A small autoregressive pixel model, trained from scratch.
Model: 6.27M parameters, 20-pixel images, arch transformer_decoder, width 256, layers 12, norm layernorm, activation star_relu.
Data: 395000 training examples, 1.6 epochs.
Rows from block 6, named by matrix and row number. Rows with one number belong to one attention dimension. Each number is 128 + 32 x the weight over its row's rms, rounded and kept within 0 to 255. All counts start at 0. Numbers have three digits each. After the name is the row's rms in percent of the matrix's.
# q: attention query (model.blocks.6.attn.q.weight, 240x256), inputs 64-127
# k: attention key (model.blocks.6.attn.k.weight, 240x256), inputs 64-127
q.0 101:146136101126192040097129156102118124156079125104153148033137118151103141197111092145147117095112085175143167128145107064120095034110096163127063146095123190098118126174132140121127155103121165
q.1 104:120148128136114126158131156085109048128128094114132111122117095083157130132149138067131089115080117092093129116125152090117099123130086140090140161155098131126119172117096047115142089148144087
q.2 110:130094157150106089117149131124067078123129088147067092109122150111177137153166172164129138123118134120128113095133124119077161068098059101139123208165133127172106091154139130125079091103138087
q.3 097:133109160206156123177134126176200151123096094121122052159108112121083102126151095186055119119121148112132144166138153114132143176184112104199185163123155122124149174177200133129164177157073106
q.4 092:098151141186150066118099123123141174185061121141081213141154160143117068136118131135160142112158088074169173127127122145088157139165119158159142183131134106200133166112157150167058141090188153
q.5 099:136133057117166154153159137110127103092185096106113119084162188118153146062139172130200094133127117121145131154121157030101156067159064159106134165156116123095145135119146120150168148140104157
q.6 108:155113113106153134106104149202136131143120066135118220168197205141105154101137108121147106119132113182098161117111131154158077116096152138130102202175156082156169063110097129092095112169138124
q.7 103:124052098149182036055032108128120126101189156125176142155140118135107122149140151150112086138168103085131166126116108141043162121075138096138077130193108161144124079116124096118136146116150099
q.8 102:188164126130115154066100113125129070124145102125144114173097092173168161175144067120197114142108113146162045143137101116070123112159125074116092139083153186087136157102160160155110146170157066
q.9 107:071132127126121087119126095093126134146038106131081156121065156064097153131156084084119046121103135056122171095112111109129131105107104134104143094120131137043084146097150102212086144099065074
q.10 105:176101119111155155094086162156073087145108132116152090142139096131125140102086152154138135120162107148162092090141064167178144139189069072149147109078108124118124106120116161147081145197145135
q.11 091:112103176207109103144150095140108103071134129168115125134169091133119131076186107117136129151134118182129140166090114107086146135192085028114149131110073136146096116085171089125186094155125147
q.12 103:133178142127156149140169143074120106121109068074089182106107189139177140087088071136109148109155171142132137138149122145092120098149126183149113136124090094145121141184035099130086138160087071
q.13 105:077150144171190096096139108175121228178094116105164075136149173178167132140115159109143121122077166131195133125120083141124159117153142134162085227107129133112151124148083094097116136138088136
q.14 106:166102166087193085135084151154166156163116122148156195047150144088110164123149156110098150099083110148124176099067090210139111139147128138137093162167118136169125117103000071111121130160115077
q.15 101:102129133059142135140117118167149108108106149113152152085122121157144141121132124078146092096138111139116141135085133177133114176081185147087115077081124156126130153190113142086114154140109091
q.16 100:154153148166105132109126108153117156150130132111137121173146095121161178054144128094156128106133123071182111164157082156090181157082111166110069085105164142112136154099124121122158092166120189
q.17 130:150092118139187129123121123151133154122148103180147058114094145184116118117056126116146160155117078198136107139161108089151112097136128149144176161100067046132137126138144135134163141082112190
q.18 099:141217091121065099123140094114152111136149115177139194132153147158150131130115164132129160103125084139099140172142146111070085174164130116112183114144127100087121131124133121164086143114076151
q.19 097:152131178161140208111173065063126158066124118084139149098129103144102098115139072113178128137131113086142137090133130120130125091137119136138085091092084169123122158154139059082110086132142141
q.20 095:184141120105064104160150121170139163061187154098169177057168129133115070154093142130083090144159128147134146190189121154134124114132095198192236162115150124163147103116126141163145136129108135
q.21 095:156121112101116126089100124095130163174163106110104097139154223134159113133217107122125083123124133138140107121111111104137074102095152117177150088122183133142120100134146118086154165143165091
q.22 115:101147121165134135207169130146099105143118188160119096112151120102133104156114086142134177130149112197163110165138087153184169190165117135137184086115114083134200133136180173179096158097117129
q.23 095:154147100125077126171111122110082142161151143210178114107173097139136089144094136072118074100099186113157103121111157101127158150161158155189159055161130108175142140104137090088078134046135176
q.24 099:132079142140131109145164112079165134149132183128096075131118122184153087088157123125124068047103114115097109120181156112104164136176165138184115131114171084194096112102157196159117152146091086
q.25 096:178138131160121114172141108179068151148090145133053134088135123095094107123110084203118125120138099115139115122101151126140063101170111133105156140161065143106166081104161097081092132150098124
q.26 111:079139079132092052138122150108117166138115161157192063138028103138102135118101112122068120076110121107055094126092073135145104131105121106144111109098119049075115117142127113115115151156095123
q.27 099:139107069127126143101153132136123162176123105120126226106173114133114146121144170123144137136128124191205140143129168162123109130111140125136145154127118131125171133118153084167082095110152123
q.28 113:138103123143124124137133108119086140108176185156125101119193154103119136164076176172136092166171123188169104129135104088148173115168156155093101179195164120126085130163129129152113145083065207
q.29 104:137124160081088147146143135107128135161113156100161136121160102145152060148085091127126102116160138147135080125137128097086120144115155125083104103122081100081124104128086115120063102128160124
q.30 104:137114137182125124147164110150098144147124155132133125158167151115112099150161171127155148142162069129096082152083139049143124145130187177143133061155142103112140167109156144116098122115150163
q.31 109:110182123116110157139047097157091155176127109135175140152151084106106113193118118141112109110159135160104169040117101100135137116130083162085146144112093124139156183199109179135151138053089070
q.32 099:107146178135143096156100128140122183130104137184120075144120129112140082147145168148170172176106136149074144049135134115161098094164109130078084147112143129114117138074162198091142095138135129
q.33 107:158073126138135124132069113187108168123206142230143113136154131084156097117110113136149153151149054151155104139147125124185114151051136117133179137109170118121135119101120163105181125140112170
q.34 092:094124131143169196115129193116111170055139155083114195144161170184117099135122105078134128171104164164133153121106121206118142140175116201125103076133114132104124109116133170148169109160244108
q.35 104:126135146104110106067082174105158183057108067128123150165137181101110161152129124144109163095114117091112103094126118117177124114084133146133083127083097159131067126090151129044085119121055118
q.36 101:166135083101141139104114121161117102079127147164128118115120168116113103157139175161124126110109138102131183128149113075102119089130074123190105087082092073118071109113165095162116143148097109
q.37 105:133165110140139122145128163113108114148085122110127117108117122149160190184141196148154143183074199140158119099100143099175150106153161125063120156120135142081181130107162172154156182125106169
q.38 104:080103135148051154141102060083113121148183155149078093121124109159072125155149100183116124155159139113120177100139101114140149139094140073143180082178142142121094084070150119139090166072170187
q.39 106:153120066089149135162098184129161196138127175209167137155137124142105143153105104152149152132154092166147128172158146109109163137157140110166198145169128091157119146145195149163089107104095130
q.40 096:094083036147117111171083155150066118121142134105142126082096147155138090185143160119156160094135172120121138176121157154134183099152134146153091155087115117057099124160159131157053137091156096
q.41 099:122134116092136174151162154048174140110156124103127132140196143140177159119104114118120102059140129109132121125138138093132092241113089128090116113164176155101142046092147140133164073145093088
q.42 103:147079144142113049160089119161098121134113127048051104171130141129150135128145175127183143114094187090127076113115084080130082114055148074174119133145187151121108172090072163118088105140147087
q.43 103:076160125155125154137114127177216149110142106130102113165185097189150122127125085144154154141166085101143176079141150133128149134157109146079177141102124087167185104182078118122152123100131090
q.44 109:137114106130111132149121152124157061126181097177152126094165115131122148115079153115149157175115072127109121184166137129115180117130114118109158142116134090147142080104166139116184114143187159
q.45 115:136141206099130090122141093139156141161079127054120125129130161139073156058187115144191110095184095113098149045116072154069104106112108098113097141171135129149084118115100128128124107169116077
q.46 101:155125152149128105180122131092157161154122114165164121101123169136212147162141150139147111153155171178111167131178145133092181116116112147099113142149149157130116106106124098081183106103130123
q.47 110:109091136157116215160083042068164113117161157120072169121184149133094155177125156207113132155144113131146134100119115160137095157111149150136137115106110150170148136109137106153154113116101088
q.48 102:119163107134127078160117139129141166145140070127130107092127118126106065095152127061146102074149125101154139093146123190073099124103118086120100101143174093117136117096152115096117129161067059
q.49 097:083094091105130083139083164135156126081128178110118119156123156106105072102107154136115099167093144156115151114148124178128109109116217078103181140120173069137144082048118120143071127083200088
q.50 093:090129142195105150157111163104134165116132107134143091138146091140083110126140159145145124125158140164096110167169159140168157106160089126146121103137140152121247112155153124109144117119167239
q.51 083:162098097172138131113108153166135140113103166122135166119178077131127139109139122121096139061168224128103149104121152135148096155145145155119083142152142120143148192152116116162192125143122155
q.52 083:157143117133049101125181183157174135099112107139156161112128083096144120120140098076127076143115109117143219115108111108109166160124134112089193136187150098149070099146102102161105121140132075
q.53 093:119140139105059120151160129100111145132141086157077145115108150087097123101133085103155106110102162124113110073099141124154079088095122136131110110099132123179168111203087178156084076026099129
q.54 086:213099112163130096104060120112180203168153119170114154147139125119168153142123146124109150106155128112104161131132137116122114088118118169137147152124172117116170135086150125111154190145143124
q.55 090:133118187119111142112122137022155141130136092120077148151081175166128163135092108173123120140143116138109119165137104157158092156077096185107065123147134165151165124106139126140131097135098130
q.56 089:124167117155073121094128178124140121074118105117165082080083152137159200139187081079167129158052087123137080122098153102115114111104081115093198104154149152118074132112108153168106103107130115
q.57 090:150138148173123079163141140141114108109120198101095106122150205132137121126127111107114123101165210057146070113122125107146185076100180131120148153175096124108133039113134018122115119160091216
q.58 100:130171135110074169154077102125071111117123155086083067133135110122125080135123118146104164132140175209114102111144124119117088086074122070164071142160119088156110114122115153115150135112108200
q.59 098:062145065182087113120132143096184123114134129147116145118100053152119160155144120193200134131129139120140141171104116165119127115135125097091079172132092087107170112144106126179161160125099121
q.60 088:107139075158127112113141168130119182143133077130153161125190131107068123152167122169155110164121106101105160142112150191155105077167111185127114140161149115116122154042135093136131103161189146
q.61 086:111103178080065139166122131153025093104132095146129059140103080147090134188123116162091147129164176125127106174152145141184177156095089124126122087098146147138095112124187163140150127097086077
q.62 092:238109163134122145171113134114091153132194158177055083125105175130080143163184146139134157140111103173121148174117132117125139189190109108154168114128134090130109135162138135091198088094158156
q.63 091:112135130150174139152141130113079103163147167151191078132089111164152101113108129171130142114125148190159112210159115173076158130128174176101112145133158140089110111124144049167169135045115095
q.64 088:169086132162148140162113133068138085139083140115178126138134106148064093153158114093154092087123116122113132032158094109138108107154121175157114133118128168155134132126142128183187145142140153
q.65 099:135115111118144136113128121110102118101093170118165130163119090132092160141107086094079133138166142137114133161123136132084089159101220096109134118139150083117229141113148089212110181133121161
q.66 095:096134161132080073137210113136076091150071111099137161139111146125143144157167050162125164067131144135095125154175117094094139045111158190089110135093123127183126100148087153141158132179153131
q.67 086:118068069120083120193153128135167073149147134172151106096124125120106118075164060152115096095164108094122165102121113155116113130084164107132131136166119092158128199144163158172146152142135168
q.68 095:156150146121098159136149136116164130139139145090184105173109100132127127102160171129134149104138144137160090137131103131115158139106131079146160143131142201126065166127122130161093200109154101
q.69 091:136111179163113129116127073119161085118165135134116155137152121137110167094066135172121107118115134154130109169113183079133085096135130155154108191071116151130098175102199121146197151104100137
q.70 097:138157124165153142135128102157129202100190142132106130156163057112168053163122044133134101170102083106100088148144172132161161111181128089152138122141079103106128137123170134197122135180169172
q.71 099:118116114153061113180122086119104164143114136125163168120104165121067131116105107102132050131121159151144129158133116151148153108093146133154195123108138174119128128144128166132150118142115144
q.72 086:083187056099143135128137119179118109088141067139158094083130109154114142147171130081133139121123130095146109155123106122122169083148167131065158121123136086150063137078110121140069136095103127
q.73 098:111116058085116119073137097108137057092129138136143073088126085123112126099135112144149136107139043090123110090127056114128141080092070098129061104171122141117097091100158085117149053119152082
q.74 089:132151114125124154094139101062075156147152132096110148126143129179140103129136128153158090115141110122118198132137113161111118118167071125160116135178140174096121139139122126151089127126153080
q.75 084:178105092069157105095099134167124155126157095138109082131105109146152132111125104160123115128104069136170098134134089185140042120154112119125096106095176069100086144128114161119127190133127103
q.76 097:098062190142117167046199160099162069162116116119096092103138127119164100093176183135098130125127112105110136050128173157108106117182149101129120113093069119067126133117130082128072124160123084
q.77 092:149136116138123108137115127148121081086083146122081182104199085135194098156165163168097128114111060130148148123203182128099187148153112153160124121138149179155132110157126158113147094131104101
q.78 091:140141149162101193161126188121130144106164112139189101088113124150129121118151080126104157116093100105136107137105081156127129177141122142167109142074121117156166124140151175095105161081195149
q.79 089:159102128067080139143102130130190097168181140078113095086106091121153129121183149086119129144197142194082077091143106064101160151158124116172170072105173074212102121100104169139086151135084116
q.80 093:117185098144088068131140136113178144135114124107095054130135136118105084131109128141125124101141122113087066124127111115055111150071105099076169093092127116121136150080187106127146100183120093
q.81 095:187128183145118112131151109153180109138096122130152137107159155158143060192133136085138146136102097151140090163145121185115166130143161187154138167140172139208091188104126156113105136177121125
q.82 099:138059129064069169146168111118061129135134174106127067158159040185073166135053078144133121093172164119129109103109124114052077142123175112134079096169175142151145144184168137122101185079078092
q.83 101:117114133172147105171111114138190153147126167128137116119177106109110065132116092157106162134122158115085147153129123136179186103140145102152128206100130142121112144139136146102184152155153238
q.84 090:221164109123108103120170097102086159132073117101135089116112215165133184104115171089159089101177107133171186143126077160105116180113109137133157165153184113118136158141103106146074133124100112
q.85 095:061162091122086094127179104087086164128108092129100162163124133108130112128044183141127163090125158155101094092092118140167145115102105143165101080116116153101102096111101100067181130078125100
q.86 095:096220136044131111091155168125121113108097111090101107109067129141079133143105143106108156067136151152112115224160118114114123160083099102155149099088094106118145069140146194174142118076171113
q.87 092:103159112138115079140108111098148126081133128128091150089109176108123158113174138080104100110072133130134137150084149152047060098119118182112091145146121116100127111087136127104100118143123046
q.88 100:094094102097071143129110106091082166101176032101155078165126134161108151173132164095137163127071090130129110142117146083094147133069110125182118109120152131081121113105154113120133125154090147
q.89 089:144105134184057139127147122026150138124093188096086127059136110166135145111139102120094127183085103106119115156139135149151132137124103139122162127086055162108049120104143081132077181088140124
q.90 092:112112099154100107193108135172088064122125099116160136116098104122102073063087119096165090110124150153136155142112160099079137038045124178106068114103122128086181119073110073182138121157124143
q.91 092:122113123126168066082115140147132198114107162147134049102147119136152086143101127110173120109099154175105088163120121063110169122113144130132154135174091107113173151097167150116147159176142075
q.92 108:093090152127171031082025216120126130128174154118123138117128141119154139111081131104175162119175173136120113117101123126145089135156120086105113140121101146134168149139085125152133162126190089
q.93 092:080078161164164102091103084151101081158103159097099108111145159145101182109133058140119128128130154145070089066163096136145125087198112159146130113061117167099127120125151140105182121101124154
q.94 088:114081158186119113188186157100123089134111179141090063142149131146144128134149133125147161136147126179175131125151193168188143071173168157092147153137145128105142147165129160151155131156116156
q.95 097:191169129127123098179089214116120121108144155125147141126137131187111073123141132114197137119218088110138102134129118104132117081061134108105140148077104112151133131113203106165113124160108117
q.96 106:161179094163110076151140092146080153096149133103118129158162207150123069098123117179109113122147173129147128107146107049132119117091111174133169141140172060095090053172104107135103110085152153
k.0 111:096114097097147113121100092100134090136103149089082104077108204165153155147158106108113106065102125089151145097124166079097104040119138181149146139122161153131107059138101145138156110118160171
k.1 094:187117065103158145148232109138121101103057141140150062159132142156114096165131141179114163190162061107143156051127100093137175149172132109111158160148111151183156070116122104199071137156196147
k.2 119:106162171115108103166186156114092027162120046115155146144144162139105070035121074175103140100127077101118152127105119099104090121175086084182089128175102155106122139152163145128101125140117115
k.3 112:148215134177167165138123175120090106065119125091154130135187099093055085109098100135152118153076173148057133143086118131148136133138069113129053137119168090179131128138117176129089128128093129
k.4 098:102145095164118162152152110082149182158131135072135078072124108146138147147141127108068116137145140103170122084108150153129110141091118162127153136130084193132181104130132083169169147105177125
k.5 104:131128082187143103157106104139176093095140121098071079106147091091131100067200127141154124136076098177120144212129116136139115136127139164133066138108104093127129168160154067145157142085091142
k.6 092:099102128114124173153083126108178170188115149144158120139138158123105212138117178135116147126128123139149122100135144207164130139116113110160157103141094170133152104148134089171086155113137138
k.7 103:137151077115174134170095154100048179187079155141141093137101119144184113193135132169134138180181096170115097136123147157122124147103157082153123114142115194117105139101168157121120123148165165
k.8 115:161110130144088169110158141143080104154093066125174100175090207197159149120114082111098166128141115093143144141172128111070117102169148130162126118177149123120105091069160148166092049145110111
k.9 097:114195149113141157118138075136144069158132155157104140097116151133086123141134151102161160114103115111047101157112191070127178153108149156093119116118116148173075151154102146133126149106097160
k.10 094:128114061045132093128151126165139128069140149096118050060144204165117208126113177159084112080145116138129100061131131120115107130161135140109142119122113077146049158133099083156190091148188118
k.11 090:157142130114128127084145137087106129088166165098151155168126168117143115139134091080124186173149112157187145088182095149112163118134094195103171194149086110112177094124126139145095168143101142
k.12 112:187209100156128142175181156079089193113114098116085100154156086128090104121148089164139167131149200146125136107142125126147061137156094132146072136109106090182167165184159182146121104109101131
k.13 105:079151138130101057140111095127095150152077153104146185132137174145169188086157190090119107149140196152143097095112159131104118113117084171138155163160121135128104171145096101113169148112136160
k.14 111:129143077073144166097169137124152131116089139159098125078146148124145119133140123135102109129101152145145126093095088162115103141105099193169148181139123139158150192167074135097186176142125136
k.15 108:124124129146119183099116094108106168156128144172101182194106189101114107119128123137184126136125137133106141187125087133178136139072154184093125127133148126164094113096124099144099092064076136
k.16 106:135144154110112068117098175089123145083152079137073151149173090042150127098155098116144117115084167157156126114143121080110165123120138124100171100118132081067054102103112086126136183143089157
k.17 099:138097159132104097110207119128136114069100113105128105158166152100137138088106105153127155150127076136159103130174103147075182113166111083104145180162151141142195074077084059158175117186155110
k.18 082:109143157160151166095117085035147122098113070160128122142092134080129138145089080132129139100152128163106126143146099086112135122166107102098141175059133106116152117155095192085172104157113131
k.19 100:178137132129073157124144162122145180100115096096157145134126165167112132137124119138106177140150061109167177139133098143108108120101130157058147135174141164184151062147187139137137154119141125
k.20 091:100118113125149150143126149129109129124092078071122096158128100086157162136111146148177125127114169117069134139146051132151093195083164133181150132127088104148137174113142125112120115064094098
k.21 104:133142058148115120136119158093134142166098122097044124166159145147101160165106124076126131157117147070122172149091150115196160124076151127141146130100156126223141120173143098156132115153113129
k.22 094:173149097140136194085191095137061131113079091155148129196153125126125123156159124074153167128172160121106165149093143075137175145112136146094111124077134157154172176157155123176106212155097154
k.23 101:109115095159129117140155135125137095079126127178112069094118047104138152155055120143107078090123121103125146084107110108114128141148146064188141103097119118120142157056129130129143103105100081
k.24 103:144193139099085158066162135106152185122142143132112179163110085114138107113124138181123180097115156139155092165164153126153056108145112148129059152134104061178166137107129107128129103173128124
k.25 093:131063100091082140085156097135096122165154098142172129089116106095125125132142107136143147095125112178077149173084118108137149169177110096145154155097140141108142135112155109104091144090115084
k.26 098:157152119177149128149098098096097121103133152142209110169118212101092154136166078139097153140110094127134097122139102131140130146136039152088142144175171146111143138159112149122040135184115122
k.27 111:161078087087183105133144128134079115135088081114140102176128104158173152120102119163123142072158097079120162116197120161153089094098201143144141099121114143104170125187179112100094105148166111
k.28 090:145086091154088150110088103118140115108118127113150099068138100122143043174139108121124141109092157133147091138081104117092066055152127090175125189163101004095150103153129135100201111143112094
k.29 086:083163143148129128112125080131201150189106123166136110088128126133155120077071174151140127098150164129125164099127119121165113075090119126115141137088094155133103193120085104065132110045130177
k.30 099:173152102129101160128145149112102126100150172165101123148153182161089136119089013163097140185148133136164150111077167097128199097114089116146100094064152162164131161085075164207158118143104132
k.31 109:132111126124138151173089097109120127126127083130143077145113117153104094130079096152154123119122144103071185189179156136176102100116164139101086119148055116139143139140188135108105064089119115
k.32 104:132197143158051190136141082156127089213112091175095114155084183161142075111110111103111153125140092155103128125139129139123133137088123074144095154115121151119072064154135195114133104061084079
k.33 102:133173091093190116160131109172111140122037096114082112114139107056116102192135198119142169159139132189130106058135122207179141194084151125100132145085115144164130107145143128044117089174127130
k.34 098:124138126180119152160122150127187139153151118103075118097111070137139107131130135155100131164161092155173103155102156143198047146089122120142143080085109075120077137094114100151149157069067122
k.35 095:190127116120152119082080123144181106101139121170159121109133119041134103196087061145124128131163120156187129107146135166127234170183107117110159108084141136138097129089061128138141107116118091
k.36 109:123197160083113125078141141134143144087170142114141155110136104048102130104139180155176122114059092146131106121081109119034172131178147144138146126098147121153124171155099130105135144124133141
k.37 097:118112087150157150119091119142101086130113113209139150148134129074152105152092149141124135116139152121119154150105180083164144172154184111171132070132170131069062157060128188159097105068141088
k.38 106:141159122113113110173122070093081165169147154138086140138063156113178084109170146148134167159069123119124090086131067125119205149058052143147126157125066122113107075145124135125157176111136130
k.39 106:111118125093114130158085153132088128180169162141169136099159139149113148176162128118102167141106139162169107128074155130057140094173104154148124141156121179125181162143071157175182148158145212
k.40 098:111155134118118111184146122111121119161119092124089131165182099142146119104080131142196073145096118088079093167110154067146141170081204123115061141111142085132045169122136137127110158040144105
k.41 108:140130091177082135112133117123155131102151135136077134140145114097144094161149108135154160164147145101137157171093135077155160097129160118126102203132175067093136082126164140128178184144133168
k.42 109:144138126121155099158100133110162106114171161075111102110163138170151130158146129115139111147117157144108121065137102189176127079105137119163165160161107113116123222127129090147161096166182101
k.43 114:170094099133158130122146172091117095163100079107183132138126153147101118116083131121127151097115109090075174133127073174107064062096164099123139120157141090126142101087151156150090062114152090
k.44 107:175136112085191115160173161093122124119120124090117137147178071124197158154154157165154127133137110110130172087137120167187091150122153124159168158142156132151159174195138075188120140201165097
k.45 110:100136124123122105080149122134117151091151084070164147127125136131125080032095100092155185127111132124039171125107121114093118136180124139138110143111091092137114171126088094139105126107120072
k.46 108:074117130131103153103120093111143114146176161120081071151066129092135104034127125121087103083159061176132129109135155086151172103135103165109129089126101132115138087083124069161129114127105162
k.47 107:174140106123104155103144147111081134147113155148019161102130113126102062121165185158139098163110107196133086149132076078146182141134119130090088127140100140125138075211148154136126155131150128
k.48 102:194137099114161198123132090149137158255151146100170107096126121112111138151126161102163128133134152134075132154155156090147155131139154113163129098146178100171150180132130124127147144140196166
k.49 101:187123160106131147074133121119109116102171116120182112149112113205134175124121174139076195172138124151141103136132074156129069148139148112061154118136129122110085194081129156149115161099146097
k.50 092:128160089128085125130123135187155130169087099159065063127117115179131122114151100113130078136160161121108119112115100117073142119110097132159072117092153146082138133159109109186149122148120135
k.51 081:131105119159151109162120146127111083114131089144115099144185065128145122187162131109209131130141068125095124135158165169122140109100187165094108115170109161096099163164118128147078132147057136
k.52 088:210098118080101192153138202103111139097127072104122116197088172124181117122166118160164180103125114086129147118113216114115127157133143141084153181113177076105115146168109105173170124142170131
k.53 091:069142121103105081118130148109157170110169114162075062125089133141132097099127070152112094129148097150095104087073141137152095152087073157147088152165107157111089124080106148166094065096073094
k.54 105:085126149155120118125103122146175142177092115111123189119066132126172146136102129161087119129139177165132064102131087168142127116080141062128095143193075156140108104178097130123066130061136123
k.55 095:214101096102111106121152138157148085177141144149122138108105076151087122113140153121135078123188115076057171137134080144103106083130146123135146117116102101072108103096159135108184128159156172
k.56 090:120102213065106157159110153145100108102089128102103185109157125126120106091131127144100116052152147110188185124151102104097112136145115139118118114079083092102205121121136144139107134134121168
k.57 090:150138097086138110113088121133120140187095162156118188163099108108133123069122063135153096076148100107110081130133143153078141117107111137196155154148176139127101151098074063188111128099107125
k.58 105:075087070127102149076206114124126139152116137160105153151073168134117064190097106112113139139203058149086122121100157081109120136130148112106096109096135128133169152178139156152090100127155166
k.59 092:117127153169140092105146124053154106127148067152210111114095097079122150090092130123138145173118097163127108113106124147152116060129135112156129096147113164127176096127138161116146052077137101
k.60 098:134177160155143037066155200146117107110158194147086089116135119102095142088134119098115135110090137141129137076115053148064151153119091141148158079162079125141172130150087105123174169168102167
k.61 094:158223076175101111142107090140159177093102111082105151114110103158109146159163143133121158202093169153122144114068161113061146107114091126107138088083173096079096134129108163178159166128138112
k.62 106:170104066133091216195139097169133117111120118122148161158091127067161122110101121194140142128139118118128177143092116101149155203062168141152123220174147096138149117134157186171119139133160124
k.63 094:120071155143200136198111163207133108165161161087175136128135113070131158098116134167113120128115127134198100128154113080130151101198098108172149126151146168165125153116140100120176110091125131
k.64 086:136153121130122180154127081165144102076122155146075176085094097135119122071165128102102093145126111159185106198125123147102151131153077183105073127136090116098075101215104180127140182152151159
k.65 100:125107127111099131161134102022115116172090155116112125130111115098160126128139122099123115077066123120121154125142136090180079136092032151069136134125047129152167110120103145149163133083114158
k.66 085:166177117104107122146192167106197186069171077182133196149109066085124118047166088141119147191095133128077168125181119094137115134113176095133172130147122135168160122149123150156096174110137079
k.67 086:143152178115117201142151073172132172098119137076171107118174096124129055119095132140166127168128121117114160125164045162107146153147106106123132185146184186150090119118101177121059119113133145
k.68 104:085157149114121114133179083069111120112140122127141170120094210176112162091193093092101093017089175165141077113138153144150098124130072142092093124141134114116138134148142107154063098147117138
k.69 099:161107144181122202114160128105107098012108102151132122184141138145133118174159098133151151185082132121148126093125105126184146129129134129094102150177141106157156135125114152114083174147064174
k.70 091:114131107131121204114170210103093100085106166116129076092121201160152143122074118081103090152117111086143193091150153160109157089131169078167173174125115171129146143142144157149141052111112128
k.71 096:107192122125129114172042123082156170158104131119143101145155190138120127124157147121151214178117119120085154087131155114135116124129142090077100135137152157164142157060105113091108115159071186
k.72 090:207124168081102157134068188114071104136121158140115105135179145110116173164141142175100121072181188161150149097094128084111186087181142179136137110118102110177114119109084151164200097151123120
k.73 093:179109079158156162166106102136173126098110135136132186142092174144132149230148143170107161159128138147170114078195103166157120142121121122074156146155113129145138124168097139125141171183149148
k.74 094:048137140110097089141100132141156119143136159098136093128125179147122110105155182097044117135131164124108062128123132084054133178043158111140104176079120147139149108139149125102102155134151115
k.75 075:087152152180095106137118143091104102175155183120129106169132128130138115112131163142065135102103169106140104100147080074146075102104112074182100156123090142099184074109072118134127118137045133
k.76 108:173143134171071155117119143083129094095124137122161105114091158139147065156122158126184098120104134089145074167188088073160155155064070136116050125136123132162124122213120172131109144106112110
k.77 092:089156130122094122199118195112092111108116134173132172123142111088051160167131153135149118112062124098079149128124145110081130170133097109142161115202105082132096136109177156062078135140077139
k.78 089:179109126142142150127055039112165096112147086104122124058103129090092105143147064220182128101076114186107093147127116125189118140168123106123110115135161113133077076127160138099146081109056102
k.79 093:076140074081142117198138164190166094101113129203148127180100100103129212082143111154113155155107138080124112155120178134168084176123205118154103114121108116183170112115175123154126114140094124
k.80 086:112115120165108255110118120108112081126089097099147096132115087099090088180126126133073175104186072103108124120115153123142168143210132138147161167153167162137161069152135140163133131154156175
k.81 099:073184142157059104114097144138022137135132122074121122126155146143107105103119162170175152125145136149094126111129113084114082099086124166141142137108124103169164171141128107085112097177141160
k.82 093:123166166039151117119148137123119136106087112152086208122123059150137153061152130086130110119105135116108090171126154077161131085115184165155153124118131177160201147121148094108165159075121137
k.83 096:066138103161169092100081025165184124133130125104156149096147112105177178159164149122050070121122076184198131096129076069109108126129074071166160146131138142119173135120059143150136125129153133
k.84 089:100144127121153120130087164138102149135079111034114110190095088091125151070097131094166105101126131079112104167090134161052115154067127180148109149154147191156073164066189122122126069092140146
k.85 102:098103150159067124095132186169113157156153141146164153066138165166110106045178039131123090146179105124165149150078113181132107141102091146150118105151095093109081061149114124159131084128121135
k.86 093:126150100147167158141083130106116169178084115044068152154149087160145126083109085119090138102180133150131105192098172143133152107134117126156124142092084161137146161155090130158161085114145108
k.87 089:131147132157141160091116126132142149143123155150207145159099172125140159070090120165140107089105127176110121131164183124116134106097143114119123109117156201154123160189121168085053133096086086
k.88 118:138125122142123152158128151192102151104144114140153090133153148126166139174107147159129213163174122153179094094101174145047186134178134124186135108119149124150112130108126162132155110173142190
k.89 093:137136161113092155168126173132136070033103094128116122081082105120090081160118117158195110110127159141116137155116031127088107109095125063175130101114142111116090172130097134126167106079181127
k.90 093:123115109066157094167149128100167126115136126175170132128187152210185128151123141152129069209156116167143165123144174110087142135178099107062176130107117141104102104156088126132084122112092187
k.91 088:148070140115120142118130142152136102133131112138127077107112167164083140122108125077212174165118132124139201147173111142125141134149093097142167156136148111125146129071108206184087147108129122
k.92 106:068148153150138074115179151090142084205070110097085105141093092128100166077096181089124135048145100101025190129163098142158099192119162121159156117135139099130154128105132130155150118114151090
k.93 100:074104106145123107130136132148148104140166105072096087057074088160141083156122135029096125158095118116091168146135165139109074089105111088135081105121132111197149149158108072155109154139101102
k.94 090:084099087131130091126105132140125069117129143103153106096166109156151133142129112139107127100097128107145084108122094127119116099166082094158086088157174117117105137101094083175150141176066100
k.95 100:133157115097111158144093057127115122130070108114117108099069121148067085145114082113166100103095110093070133076145109146122167142097153092115091162117103072151114100156149070136128168115174108
k.96 104:074102169146152093075162094136143122170170094111120146105182116118141131163115121132133140123158098088156162174113136133102143189155078141131122040116138179132169159108126102155169120116115113